A small contrastive audio-text model, trained from scratch.
Model: encoder arch transformer, encoder layers 14, text encoder width 128, text encoder activation squared_relu.
Training: cautious_adamw at rate 0.0012, 11800 steps, batches of 256.
Rows from block 3 of the audio encoder, named by matrix and row number. Rows with one number belong to one neuron. Each number is 500 + 40 x the weight over its row's rms, rounded and kept within 0 to 999. All counts start at 0. Numbers have three digits each.
# gate: MLP gate (encoder.blocks.3.mlp.gate.weight, 640x160), inputs 80-159
# fc1: MLP up (encoder.blocks.3.mlp.fc1.weight, 640x160), inputs 80-159
# fc2: MLP down (encoder.blocks.3.mlp.fc2.weight, 160x640, transposed), outputs 80-159
gate.330:469552441403453490503511579474486409593479531519482549542501584442548491497529487473511476463438518475514505542496467563567556520532551505517555586501472550494507504514457514441548451519475509556487542605530496521500537494472529480505486482
gate.331:474471424501458513470418548464469418409479451537475497509515478520480498478539484462488484514524505523478579494508478502563519516565476464475574455545521515519474593556518524496528499504455499483563533512593551529460591537488507519523501490
gate.332:513445446485498508432532491470512558504545486551456508528587455543538512478427524544458509531477534508502457457498529568483472553589496392541521475524472512447496485520460555526480504501483475453474553506513505574567464539506516570507524497
gate.333:527490385570508417592433515484472596531537534533550531481497525477502455473507494473505504539487498552548494440541540550477495493527571536533507547560468513491505575461485517476512529501461519536509497507558551592464486516488500571546473482
gate.334:588462439473495512509545466475565445537519623524471527565523564495491487508498485510516497479479445510449509543504513473501455558535499507534434533549469468508428444443478499487488537484457464487524501544543553504465457438503492421512489458
gate.335:508511521495478471461519572538464452415521538492574502571455445525495506462493505499542466480476520454475558555526524486549472516522506535476416612566515545507531487529527509513547529498479491505472537539488557535526424434559497508545531453
gate.336:520564600472488566520511599523524477472481498471480515508432369453517514490521519531502525506511501583469522455498488484532517489520563471467534575551504530516496556538551493506497473527475509512509483482538533517503458540515485498470573409
gate.337:512515492525479555614474458420406500541500439536534519562481411532506541538507559548494537495519498516526467433477471578536511494467568532541537493468463531499505485467428497545512539464491483480532530544501530510513482498522475531534414457
gate.338:552503561582561496434471467521533486418517511455520546520446571434500482506498495467554534519495493492565496445519490446489586549577532502535509522528470488501481491525497511557511496515509462506530513535503402472602539464505583476522562526
gate.339:590504531521504555604538568502489551497519544456478533565520462564515518475492481446461482470468521472532441550551468520447423499564520542516523565492516526524544507538476485462514534443474502507491534512392537517486517505552498517513415464
gate.340:479513480509493480489520460530562473439508491456467503490483433527487503501477492479411492484543529497546535487510494492552458525490582416532404452544468521518502497456519429486516506517529384512573480522628555532479474535465533515564440584
gate.341:515467446503577507533461581434461552420501531560523486504530561488541545533521524511530471538514524519503465534547575568519513501487511476478503544523650530495484534541481473483518517533478512471582500412461483517513565520459590527540513545
gate.342:510493502554465507543548484514469559423441472496535523547448508551489453491514485471550490503488546545513582551498553561545554467487525503506475525558600517524499616565476488550493533509462564476596487495563536486545558476497546578511542459
gate.343:530519489494516517499433505473464418497481541552514469547496567491533552509542546534529488497524556542492550460466525460450535515475492584461593532534481538470516448516518500478626466536494560457554473502552493577479478494505480488519532417
gate.344:562500513542471543618534529515516528570422527487454500533480476555531452523469484505486491428483529409529531504514594476559423499575514477503510450467536536522471512474535544519504492465488466488536513566516504516487530502541567504549463546
gate.345:604463571456441551519519453591530574585454499514446462533405556532498496477480505540541509473502505471503525483475471506540513525480549552496499462540501491566539532556529478434483489469484472483532520497518576484551529544502501549540547421
gate.346:577556542469551468441487523499486501495474520539493481532490590489513510481504484469511505479534521515539462601558494480469395530545513472500528474523582544471522539569630497437451510511460546512521470472390516523492518488537535533517455511
gate.347:516492537422551558512561491484499507549577598552500478497496553513505488491486548459528473508511473459565479541562529532527578461452487520601539470546535526527469566545487497543410505515478439529471550492438532505533530536500529502507459495
gate.348:618450538472591484582493450481489569462475514482492495480495467502526474479521512511492498543509531516511499489517533526494576522462573511512516553536515441508497518529449530470525562545467590559564532506485525486500529480486536593496450549
gate.349:497511546542425441384528586551530533596510503556501530559471477445489497471475494526536510508460505456486519484451458500462521555500490429443495518544556495515524519521558506573529514507444492517471549462482572541565501590457531491458674458
gate.350:460484484574436468492490469545488496399517498494548475532475517529470489523520485506517464505521512511474581538494545528535556542519442485593517566504501529511513495520545507510492566455443517544549584581494531539492525489477504529517531555
gate.351:475482440544489435492504495460506510469481452537455521532557506509428440536597575575530614481585509603574552516532533544538492449508543489570457510535497488514555520477508468565519487480483508482570534482567499549506502546441535462479504561
gate.352:583465584525458572516580542642505500495492437523505501552497510481500476480504503518550500487497525456543480456497499446554466419492476511582503455540531529550511552545581482450503513544460521455552455531507519543513553507534539439522618512
gate.353:520496508531542488524468500476514497448452512466517520494489541557465511523546533495551498518561528492490526620509505513465494495522503491548502391559619504459480483571472505478475502548468501501517522475425480514527559500491563585517519557
gate.354:501507510462424561496517471589488548506492530453493482516505555516539486504531516513528506491494529432530590519550560491486479494557521507525562597469566562538475521451496524449508540500438447520478473481529536472489483466503512517524496528
gate.355:523563444500453526539569540526446488494461584494527509480508453526470498536526527483461470483489486481511485521518476500513592481543447500494509623482510519476507486563543511422522543513463519511505511499483475520538570573502594474496531536
gate.356:554561526494528509490501525489527498537548422467557505504512492505466505510540509491483483554523519516531495476546594459521526508476531544476495467577552514483505464532536496571544503457501473510503521432480462543461542559514557532467542510
gate.357:499522560500528569446480511533512479437504483497497518524501475476567528491457498455416494541502511478482470541485471448404497524524545493498442467509516589478450546480547339483449485580496484573507503491489592465511529536396469511587508517
gate.358:532541501469600512555509501485499510551480480568587497524559575531533498481445522484462517535505514533509459480416458492514618493514517509538525528568505520468497484535463545464443528514507497574447509466511460540508539515465475513492557562
gate.359:526527450547547522546481434440510429480563457491487493561513450573475524536492541531502489550501542463522480501495533500462502542508542517565501585558451530529513489482486513527514550551463489521532547502555506535484563468524575592524508603
gate.360:614476501561506506468507446512493446593486443548517485508481489550506478519510489554491486464505518493504444497496526435589548528424514488490479504519485538569544449491520532406454463534476542488517516430557458439470618526490545538513568494
gate.361:514507522530392563459527494655511458426508541556496509581524506476500444498500491427514476480460531471503523565517496445512467442574457543492526499541556548533482540532558475470425544556472555474444494493422582512490503536531509468546516487
gate.362:561517512488515532461555547508524548539536543525528484508507505551524432516509469455505441494508509490521509514491517493507517583537525460462498597556386516517484416504444546578532498552490573520502476472477484539520439475544487451463454567
gate.363:452497485560550571492532447541527503538460571511484494480447463551511474456472507500550494473469542450532495513557545560500533545523495506558514496496576520493495616526482519547395556522453464524523529539449500542475576494547571524519454520
gate.364:505495465516525531514562585552519502379514530496556483490475537506549501511497507447516449491499552475519518499474452561547515502412547506539450414477387519559497452509464523506503491487475502541569503547515526532514390609501442509522452460
gate.365:526550555468558534502508516432439534503510545524560580537551510542472536487486525469531471513523495484448464539602513446455653492560502527521517551515508480453507512454564497533431446499453503482475532513404437540483461566522508498481478484
gate.366:491489498447573551516485584599465521532514497598500518621450465460540506525518537518465505508476480488442448504461488501510399514477483493503538496560410491473546550469456551475437519530472448481517473549549503545532524504550503529488532440
gate.367:464440446521511487520489520455499546448450539458465506541528495460497483512540500502530502462493513484493502524457444591526562463543576502548444567545509494552470510494492529506513486529484481558537554549514540505533522569527585570504542552
gate.368:531521489454548527504514451549502518431530469516497488494537549466510465511536531540558508529471489510486476516469510432520456489418562476588510560486501549541487526513466533528485543587468500487531517579586512464508505513470515549499587573
gate.369:545525463413524483520488528561505495435501568548485498532457514549534516537533518527501505492532493521479517543470447509566522561466540508593489477574582481518527467460447544527523549437489461416512496488493493514531563557518477520541496436
gate.370:551478477541505518511467516504561496526480528471459470505481484490542500504468508498581524488518508544464491531528461478514489422499561511609520513532397516529515562428467522533495548513454499543551471549569544481514455508549466513526547467
gate.371:507532455459505484452466516594526453486523460488507476516484607563492505527511510494510490535543530545547458548571527513506539569535565585605478601535499512498529580527445534442463499524458558582488464457551436580474588485549473543544541497
gate.372:494494361558519482539468504513504505578504462494548568497427459511517524454451536488499496497451531448505425532565455478492448472604465497538503522550466497571510552563490524625472506470469488492489569501424435505533497512520548497510488517
gate.373:497533512522464490489465468425491465544496482517559561549503499536418454533549481553464459477515510489488543536461441541502489477477523419532483430473516511457531425487575510436566478494490531464470533533523487474454534561485515512490467487
gate.374:575545508490523482471474481551540476472542542459504525571484465472471471497518483544471508542497515503469453511515525390535510538535549481478463478584563507501490539511574484560512503556454560495600498464470554519504532467539615507514540455
gate.375:493486513534476535620555489496511568446603532583526558518552493565468483495514477528463512486534526462510454533501449528558556509523504473508490545497525474510465472473462469508579482440499427561537460561515483478472531529462510478477447581
gate.376:467526526522473511618545554541517598515577506597558522560575567568487473535569494496489480470447493504470410484460487498433560525513430542457487541475445477503500425522519510496512520501491563521491473489483443520510546531469444494480484518
gate.377:418513421521463536568571562453510584601595515438533514515548477514531502511574506524521507521521529538479625501443471477491446479507531467496485547570520501565524472533563538496544531507466534497499482517554528530496395516463504526486576507
gate.378:447456509416522467496475464443544505546552471557505439506530489527491506527498493523448496483529484500543523559517505565483424497596503498485498526541544517459484603504498526556573523501461489526530512479518523517519589548554546571501473480
gate.379:497573559504477413490610474558518547446490464472569505504443455493476481476494528539553527531494483517484519489530522513529506504532507490437506593520424519544512541505549510480473464503472496528533533465516597527488387559513456509477550495
gate.380:563482530532518459444486509552483427582517530497556516533453496447519524505498482486488505494468533565499440493477498510481525517563540523496502436516514571495500539560456497484504510495458576482575543560493443520547515512563501496547565498
gate.381:569518533460415507606550518464487407557511519565507510567585636479531536476519523475528479462463497515493435521485498494567512511541490500469507475516518498527496532558557490520546478521487498513575533563472449491522571510525581517517495464
gate.382:471511465503579508511511592487500470479468516546531503550579530495495475513481511468574492491522539518451412532530543507481537563548499464547491574589455508496512549429576532474453519538465525553514497492498474550453571559527511533527564454
fc1.330:516442499426492536490550528485547441489439557550504482499480524526480461454512526503476546495536514451472543563484542574573445463531467505464454400497543513604503499445522490572477458537497494528484495545536597506496534453543539495490425591
fc1.331:555530445495493463487423533515520531457465492471498532488527462509457550524480552470565527532541490595500493507505494519491546502568504539478490618504406487495518555482462519483506440503493502441562507539463571562492464413513502436489464512
fc1.332:466541484503528516478449502390503498443506487561469435406480599545527535491471522506491523478442487545468570459488498513498516612486495454532526499487562490446475514569521511508480511511514486499568516550476423488521535453559561529504476545
fc1.333:485536399572453522493469509475473432434488462543515470516472506560481477486463489484479461485457550493500551495497518404454534530503476440533480534514590531492517420473458534529508536480537487497494511427466494476451591515479594566515580510
fc1.334:576527469460470477560511529453556431511509607516488544545506559466464460511518484531515494475496508551448532552527516420482493514508500537514499549513520444455493472460514496462473553449464518475573484499548535508543465475476517424479529431
fc1.335:435502493503470471442537510557548543544480397558527472431466442513477537502493503494556539535470499519534434537522508528496635542497461436493461552490465474502487505473510510443507460490529473482501549476463454568511509556516458457462565459
fc1.336:507522446451490552551462523530478481457454572486460506544501509484522507474540488454467456554517502502494507572571394450492450447529562511455502495525485496506528463581435443480522521494489414475460512508506488506462482525470505510533458483
fc1.337:524481388447458522598497439480463537472497490509485468551520416543476508526550503509439474531501493501468492477503543501462582520543481465526572521464515503532471519478566511511463521446485486468554527489527489549500509515523503587530477524
fc1.338:346442477460424440492468500516508486485469539508511515509467498503497518528558500505510463462501483524500480537503428524556507484494500454473484432456511529504496491509493445483562501443496535462484538518500494512502509458497496530516453524
fc1.339:445471514472533562492533531575418527360504485576502558555493457444467499503534516435514487491459467498499471482456490473507420489463478498499524449422497515521469394462480469464531489493523458494495540591541467503473394522561485485509422462
fc1.340:518499481491513523428477507461500453527521484513516525567485486520531504538509521541460550478505503487493516558454502450465460490536527504558440513536492546438494505490492458512485469526511578519502529451473475477508639518437482507554602411
fc1.341:481492544546451464456509554524508557574530500495560500446466450478454512515494482500525520474528505439477453607534538544553593484602486542556453502459493486518494496509493492413467465504511520522467521565535489477476467413478462501509422611
fc1.342:554491490592468555567574467609487499469519455501492481457403542540539478516512496470494470546497494482553499498583435514572504512512506563544528539463472527516494453554462499508417494526445436521485556518458498515484498506509539508530449549
fc1.343:460482476483509512473483527536496516433515496576478506514480560512490504453474493524542482512537517505455580506478470469453441490504505442422482407462503495512513553527549472420532479501523500502424475525602530486459446501521443492501550495
fc1.344:496528479515530434493502510518445565490543556495456476519551436473538540506530519538486530528518522561510525516513471455425491479522500482530467516508496477469503482464418519499466481496512539523539589510566444470486464492464519504505489540
fc1.345:411541433539513436453462494392493538539518422515507507493563493506534514524525488502454488504529565515534543552518533611516462443537469504471542524475433534499528401528509489507480499496484507473428565488501477505420556528502510546491531506
fc1.346:507505419453558483477448445505508487474460516438434422503560544469508486471457489510515481463513513559484552474510473493454480551528468513444519551491485525514524570465476459488513466470476529522554479564470479487486565479527574523521545412
fc1.347:566492511567462462451522507538551531530445444507512464457479489513507478522519480511490536516491488545492516541506452545569502455470500461523488496579444510528489528508432522480482454461526597497510532502428574463501489528464420479550549500
fc1.348:559493460547457501623529430441503618494514490445493513514470453472473465514542499492572510501495550471518461473505503439529566479520540536467495559464546544559472510484534511548505468471495560487513483447461462518530538558535504554509545497
fc1.349:524482573535516586442509493545568480524560504521517500546442506483511506458450509447488496530514504509531500581574457476467578518505490510508505473550537545458497584540499461471463460514496467478467503478488627515473474507449510532482509522
fc1.350:425505567511559505465557528542477593474501582543473460532423484472544503494481497477534513461446508520473536509527513529462550524506556443507528533489522511495466528527512484492450515421517508472436507597454458569503393475521449521490438480
fc1.351:475529538516515547496475513484487491596557509461492536459505529482564583478409422444487381497402516399412467439409524486504484516435466491477515446443509503475480496498433526515524516493505461480445521492443461427534468427542467542532470450
fc1.352:472508487535533540560536476450477519497457460472547530489466483516503477519493503531497492518549488513522422509529485459493433477517508445547532427484355436498556402451445518523511531504519504495488505514525505558524418513456485456511543508
fc1.353:530420442511426521471494532430514414553531494479502532477476579408486497536535519532503497523491502437504572494472508486499537537424518530437474435498468525500494504475442496459481523552517495517554503494614522463488502440509447469526535485
fc1.354:449487482446467489502482539457495469461532565494448525483592449511508527431480504499515481544501433555467439496548558560535561432522483489466419532563457494520459530525491521485497460476496481548463500537562490516508439492531533480504469486
fc1.355:527475467545487551506518548439515556531476528469546521488509536641490482522528513440534474441535485479508503560516466522538531435441430505485493498478559520509495581521449535475513543499474490502542552555453412477537590464512503466521505593
fc1.356:466492480464507556511460529497484470494460490574464467468504491494473479492528529518517528480502469552557348498528479495549444415583505437512517500485525538506494518519517492458531482490506496520521399484485481527458535425526575507509431611
fc1.357:538474466473551538542511490427527480500465476505504515537500492566513492503506536499452492463515510478528565501518529470555488442486538472575389527564439527414528479529481447508491468505527469491536475577545478546435549540449580489531522419
fc1.358:477533477514460500508512451507509604464499459500542472463561511482485495449448519498470499528521507525486451475509449544560489456480480439609505535494362507445474476513590457401512537494515472457502494567517565458547485527489529507490446557
fc1.359:460533503567558502477536405473497520508477473550516481510555449629409489520537499516519551541567559499535491500507517559484487517505466471517592517512417468530536509454516540473472488513510433521470564520478548499500461469543535525473549532
fc1.360:451421439462513514424488459433508526521472567514487510553492517464516493467503491465528499554542503536516566490461483516514647452507498539472448421580456500553511565467485483548501501481531480480469496492556441484505473472504521519503586437
fc1.361:446498514440486472504522511393481548511490527519494517492543459534487512509500503548514519485541518536512391474448386503511489516541499470483476450517501442508500480503533525492585490483510505464516501505471501533543568509489480539485533533
fc1.362:511527483420535483495563579593486558475406477535491508481517510512525534524502530503510507503511452519441504514490553548512540503504482503540508374435495477483504450521568521439513505506482510500420517510519517508510418568485442513559466466
fc1.363:525518398456502456395471576486495461483467517489474546535532509512457521524513473535479534516514472533525528496506516499507566398526602515501516448506495477474547472476468483509488580466508518501592466487503539470500431519503458511479603538
fc1.364:552538441539531514536509506513513501441562498505520486521505521538411528522484492550531502458488537559474499375458455535465415573446498539423454474459512495492518436515512482533507573488508577493513480434418474469483530528511505538482536546
fc1.365:456475448484455472568523529530501403523527491511542491500595547462518490498480516466545493492475484460541472485480429534512526444583479450555506618459389509520569548499525549477519528477512477487488460455546539512492470461459503471535523554
fc1.366:556531436485566550485486545552498446462457401519517530562590493445520504498555544497488516544513497537483525464531505456438542477487453464432483568494514491484504540449553529472509513489492513506478470513544489506445490482507553522506532526
fc1.367:525492453480506491378462496573497459526466490516536468498466501485508508482506487467583538518503481482471484498433510453511491502461480460519464471543428516558449464457538498586457466525503497496558526475585450514544507530561479467483583398
fc1.368:441473401469520534530553509487553424485465573477478529515549477566473487490452496495498480497520495504517479552555530556537504540475466552414456495438424484471529536469452494478533499523521480484448476462506500496399554470510490477510386507
fc1.369:540548461482552521470388522500477541575570465482498560506472503493509502501486525504464462496501504538499589484475488582471398538451587594540533595524508509496489476445405485504528496472501436473451516550509415409497421490507438520488473517
fc1.370:556536494548405512474581565469531419462520449508521486505533563497481528517497519514490491491483553490545464498488500511483558522557456491522484621501464502509475512550513502456515503534439573535503457474518535573491511439501462503474527544
fc1.371:491493505478543490491496515473551515481496473519541528532476484493509529493473511512494495440498479538514484482462568494489518530488534453480486425469480506514485471549529499493517469479500552445564558468572383532502466564524560480502492421
fc1.372:542550530487534484497539487499499423556540451539557497520466470481506538545544508476503449547483516478461477479475520498622459487529503436526475498532449480537490522507477529454478464493498502518513506552555530550501466510487572510502561492
fc1.373:526501486455480477446458531493510466501463457508498526491450499541521527502515491516491501532502501519392560502472517446510496438396518510465493308513532484496449452472512463488582517487546434475530502465587469486500429476450544492479536459
fc1.374:546553509510490494510442512488501567430503533530520549471531504446514517516530495584501518530514526561473497475537500459538494537559474493546512435463606493455503514522525506521461501539487554527536431525502541524466473509528538477504507541
fc1.375:533530519522449482393516481442471436540443502447468479507454446443499507500436524461528492559507431504511481532514547445470556526477479520511502431483517517507515531490589529542457509484511443518497510458495537529529467505522528551474516490
fc1.376:473521478527465499611526534530486598512569503566548508531585572553516495560601501513512493462461499510455445492441499509435560520498431558449465559456481470492494470525530517511504529513466564555502528499490438487520525527451450488470502526
fc1.377:653484431546560568468504491472500566482467425482525468533465403542461478520480503479484500468489509522535499499587550464401543500526481455528492597442434515545533468492426489549437487541497525535541518519412459520507528471472545524515485521
fc1.378:440559586516476498542496551532504511515552457434428456502507449538518490566528498502467477451518498473490380504484509504509451534535547471519510485540535494498462516536478523523465476510483558467473494522419401543467510510500500513463493541
fc1.379:461555512462462527490506481593483526541563505533477592558544485492476512533505486536473455588482518476479504451555458504514492507474506460485477428481507470482486454498457516524539509525524442571458499463503489532488421516526519424501385519
fc1.380:499517503520453482518442537465482542486523543554492486449498534489541535482471512479474505508517452568498423596577453584487582559542492431480529484534585483451497590546451464433464526439494488527434526567491501495546535485523489525476369482
fc1.381:457523553491436506538487558492509479444495541537535478476466515490475469502557536524513535491508463486518452533449443413594469483505520511558479513458486484548549537498559495510507576419509489505436486491536555464526484559504484445483554538
fc1.382:436500498540564510542466430516510564557531455472512459480557539538561503499489507488524467479472553513503482401436459504421499470477524564521539490458430510523516529504478481436504551474468582515569493482537443492462512505537507523479481607
fc2.330:492472488516555515455457481496495514522485552513415486530438461467479475521520521511581481501512504497548519568527525539375492493489506530465482510526435484473531576472457492516456494471560514468466476560509474539517513500439503528497509572
fc2.331:420497524455475482425509460585465488454494542488496510585436405515479506489456523500479482484495459448515476594448516426541474528483491414547475434445485494465449392502518539535511526472490484492479530532519516495472464509477480552487558431
fc2.332:499543467507432498527490545564509461484488560500471542571524546442500459558526429491495439422449429466473462563550459467429555484545480632442563461458514505531465476460467536495528494486502562544506530464493469489484502520484461397504502512
fc2.333:497511513546519560536482536481472577421432457406476497569537416461481485467526481500532483456536544483425492521509541524449601538473497511442487611559436458467432537529526519468499485504486523481489493570457463496477451500501483500477527570
fc2.334:497573552536459486539554603511507432552474434496434567508522484509487497501502462500473502465529514472518532545501532496592500422509552489599450454524511526504498500474418527534517430474569489478530509455551521510494492516471526553478471504
fc2.335:486482466553461482431537552516498469530490495547544531465510453475508506493514533503485520441436504597426474528492510564488544505533449435530442472443519535474502546505532501492471518504481500556537571528482561463481440438531506558478498434
fc2.336:468545506516545435566476530516475519410500528536489508482490636486499520498574534517502455453494522467452542436492483485522604508526506500471478532518483454513536425491554502453507485512378455512495497503494463516515517526505498416453535406
fc2.337:534519516516552514501495519510424473352499516443473506506536599480503526436479469495497481504501494508541485512485483534506462531540508547486519540483470577512483494523565504494509544461442512489516540482456519484493444476477499503522494553
fc2.338:475491540506461542538566521453496634490480543444479499547455429541506477495491485436492549473510450490534542486495547531431493506421480498585531462566501536457506446515590529518516501547470505505456501612491494513482468528523534566512508536
fc2.339:466528392518480505606410513509531529411492474473512524502530513514515508530540505433457533502499532540533554471497455533506478545490505490439512563477530524550526464540470529542516532443536556537505554485548531515500447507546400470501505424
fc2.340:513522505497491458419445524492480500520491519488506522482493536496484515536525466539626501513490473480456518490441443486482462511447478459498564425469508454562470493387484635468507474462507502438505493460495508409519475460580502507403519483
fc2.341:449549518523537525486497455483507550509507486491508531586541441484544428448541499508456523511540524519514526397469468498502432492554496462507526510518484514504537548547569521506483481532493542483557480521544533545523559525492684538547493490
fc2.342:455499521533552490456530523433454546471436477447455537519577560470478486506451503525480471487534446510491456469489470482477447488482474537465507445547446522479573497430441488499449461543537440475520466514534471554489493524546595544483503534
fc2.343:429479485459507486504499489486476420448533543590465486482437501464498521470437517509513449492572484553474507477495541478588389472474528448543511397519498507525516460588462537490508489462521510496521541574568437590448488479550495506498463427
fc2.344:460481457444462512483472473446518468567524511515482482466459494452430497549536433488531468441451511453456521525422530472506593531506472519519449485472454507498513468451507522541552457493545457509510432476459502505503544531548498451493503525
fc2.345:535562529489528493449491559524505463508514475446498553477446504516573530484477507526594527540494512464522509491438456473427509503505535476498521498502557537480544598502496556508444483490537532478512474470498473442517556522500466463490506482
fc2.346:496547514430528526495509509495499514586499493418520542579513532485482454507460483483503460456525473475506546530486515512510638478440487562451495459513494468530519460500469515467516554475531430501475527549450402494484550473485407511552505477
fc2.347:502506500486493519456560534450544596560438532475459537474461480486474511487501475530484473439484517531536502475533534539601403484479500494476530499485528532507528441505504493492535536524472510518474445582454417473550465441536514476501501491
fc2.348:464425517460484473551545485518527492536537539494481523492521563456536538481520515517531576437528510418485590480449510480589537489462488537498481461433505492505492492481513496535513546533479460503516507549528458463534446494501439588484627484
fc2.349:477496505532507486488488535466502497515470519585508464552547580521566503500511481479547529512519486546476522567434520479446541511521452480489485551485466490526387568432497435501454497485478514514481538462470517474496525448455437503509496614
fc2.350:534499507560516506499467579511487439560471522494513512568457521521497465470506537495460530450499499456527519473494522581513505428439508551527482433469436488562555497481504479491509535462532515513456511529489504436551449452515415460545555481
fc2.351:508521526500450462492513514561453459452527529477560510493488426513517495517531593538535571604570558544484546518527478464528495536444413450551512526408515525523520525502543472507504517480393467489453477420457555409503418471482478479487496498
fc2.352:460480534540536545564439523500464492479530481478511492465517512498532505483469483536591447536474466519506456502489459442473524478514535460516516429527546442517499381499517473540493465521502485515503503496494419503542456451463499471557488483
fc2.353:518503507548573499509481511461565568541568470536475516470492555571505517562530503579558491552471484500470509518497455527515546577444437459526518599503484513513482523474495491495493470550527538495496516519543544475555446519489498584522490518
fc2.354:525453511446535497599524459467493478486480501463513491422468418516519529511445544477462528499534493508486553491603553510482446435595536448534513516498493510525425501544473522508443478517413478542532537517475524482457476510493592494493415418
fc2.355:526502494508472515541565553502528526583483509463479476513513427420487506541553494559454493487428518470550422481505486453463520502573534552537511516483506485498498589498476475568474488469476527487502514403517466508518569501542480484506554510
fc2.356:549485487478489501448577540485514514543478526497513471452488537436567464463538488542507464528517462495472509548549499448548386477521528514575478540532446478474486497458609468460436467494446402480468557481537547444507475507473513503467598480
fc2.357:512508483504488452488503519479468493472527522493526515434508535488466509507482484537608496497490490514431546456454454489534479509421468465511544447448518437576452435455510614499484495408509478435520501476490517412499454494587473497394532462
fc2.358:568476431468531569519492483458506455572457478457425517509481506485487507503466506524501504473488497487500533449472503454493501473515519527558539569509507531520418551516526531481478475525465536513437495517506446496479588452531559455535475437
fc2.359:552540448467540490467551524502473553432493531558507518538507501512450476528573494499444470445470541453492514576548518585473502471521499513492519485475416507460502476536470476485538558422446555476506530563464447470440439512475509449504452521
fc2.360:429495533517494517471519517585526556549536469445467539415490560529540457500510524508462478444509459538566573468441481554459464434586495538511470530529498505504495527616416501581469507471534445475475534566527557524515511522497513501502434491
fc2.361:610532519478510482478559518527533497531524480509569514486480472434510539531505513483480523534549492505422425567544495463474500497534532460432485476518491529493504490562597491464458478442519475506485492445511528524496474503464445476481520560
fc2.362:580516555562514495486549531555513515488509496535509522452517430479506541445532490487540481537480507578540513447482435527522551522487545456507487470516470473463480540493556520533548512527518514504511505393489455489521468508505551463452529462
fc2.363:486503543452421480530504524561476513502506541411511501558466463479471484564521456530506492500516462536541556449440502527470592549429500499503486427563550526472458399410543539490507463553534429488500501429476534483475577509509526474520554551
fc2.364:460503514522504612472506536464505459488505485462515493467493483481546481509486476487522501484499521440505472510446485605459502500485523564503574491466579595528461644525439496520508476552507457499475499494472506498546529445504504532526489457
fc2.365:542514477548490497521538477554464516521491489433459542441534411540569502527452492525512504536514518545488516435487490490526535536509514431530540507442538549467574571494551463474467448548507487519544515478518475485469520511499595446528480487
fc2.366:472470509461469525528528464439509472515527473503458476509485520527501506555493456483514513532490521500507502527545497448472474556459435510433484480441418511444504485426511482463500550508459501486575451538544464491455501545499547538528522600
fc2.367:521483539445532478471485509479509528482454519534500509500418548578479494544558470526492529466489532463509527536535495562488545469540493486489487510508408472479490472482474533472525487510472516488486519559536507522519513493458531495502530485
fc2.368:495522551469509478417540491560507547513517537522518462447500536450523500455568473475511502549475497524526558423447463441549431494445558514558528549528552497545471478544604517547486525484526453536544521490559509509527463572527497466490526509
fc2.369:386547527516445458420384517556517529502563492455477491539479621510491501466522537465511505507476479556539486403433483541502574499519513565505537529546437493459545534562437498525500501507465537479500473520508479537492549537493489520509550493
fc2.370:557476495511460522478460536547453461493512495539525543509476518543560480531503456522543507501499486489445435604529569492492527457453521544545468416450498484543566573513454473468481535507553557536475517495501562435476453522451443542544517458
fc2.371:444546509502411508491541524492536497489579509523474513488523485480487506507471504569472542462506501519552564523564498528475543555531534422564513486494550579529453438469538572471502511588520457540473510548475508551545550485528485463512473436
fc2.372:445473517499562509419460510540569477561516529491469507508552525537532474523521462480515507494500494468489482501453516496469455561479552448416456525516531477587601469520515581453554546534550539522510458492569499505561478480561474480504453517
fc2.373:516436470483488514499533477619448508526487483476512515492508537490519527537490484553538474482515506481419505566546500489499533476563515502474401455480545486521465426540492508532502508528489508540562509484499472507469459466491515571503503480
fc2.374:514502491453506459480464550459505499579536498547520442555523459486532506455449492444525470498475480508538477575504503513437592536545531505485489475558552518474524515579482505552530509481496494515462467529464521514525467539496456503505508529
fc2.375:539507498482526527414547472437541496587484576554503526470502467484504446479518420496526481490488585468490555527493471511440506520506491447556507467439562525478563491503506455560493496489504445466494490415471532482542480486501552548489494525
fc2.376:496461462469491494545500479549441456445503475464529439538423454539493505555521507489441500497518499497593473501500529487533494505527588550532505535611481501470496499587469510450440523531700521503505492493526454603501553513521499486542482503
fc2.377:536508496512515472504512533494507515469416485453482486537464518467504465470538510481505526501503516560516494465459470497516637480512511535587446533557511517458511544577574437505512475525497529465514510481457518516532558541489556554467515529
fc2.378:415518497449565486518480515436455491580547480448484493437461402527450482508483563467442467539507505483536428468444547406581512462486532509488515528528509535501496523470552509505456509489451528462435514417494453500518491502555474510485507381
fc2.379:482536526457495429427507455526473537505513472547461451447532546548474523486498472494449502501510495464465497495503483550434419510565499381509527481498459523501473522404579499546501488520485437523572500526552560485527526486482559484524438555
fc2.380:529532407498535561513455500453546493558489507492491485588561521458497453514543420510441533450459441432510524571504535534507347488445490488591490538507500478548478524518521485513483518471522545506506519490541446495449489502451524493515501473
fc2.381:440477537453556501554452465503508499471495476447466520465534463539539498484540477517429512510458527465496505490509543537598492534520521540587482525587502471462507519614554536505505558513483468518542473508511489503476455499521564528487615434
fc2.382:454514562489476508560503500507493535582462522464478482537507450527517496493505500491432485506464466474553535459473515506605497475511510590498497598552538517517518514446476497483538513449479516521482509486538467469440582505502539517495435482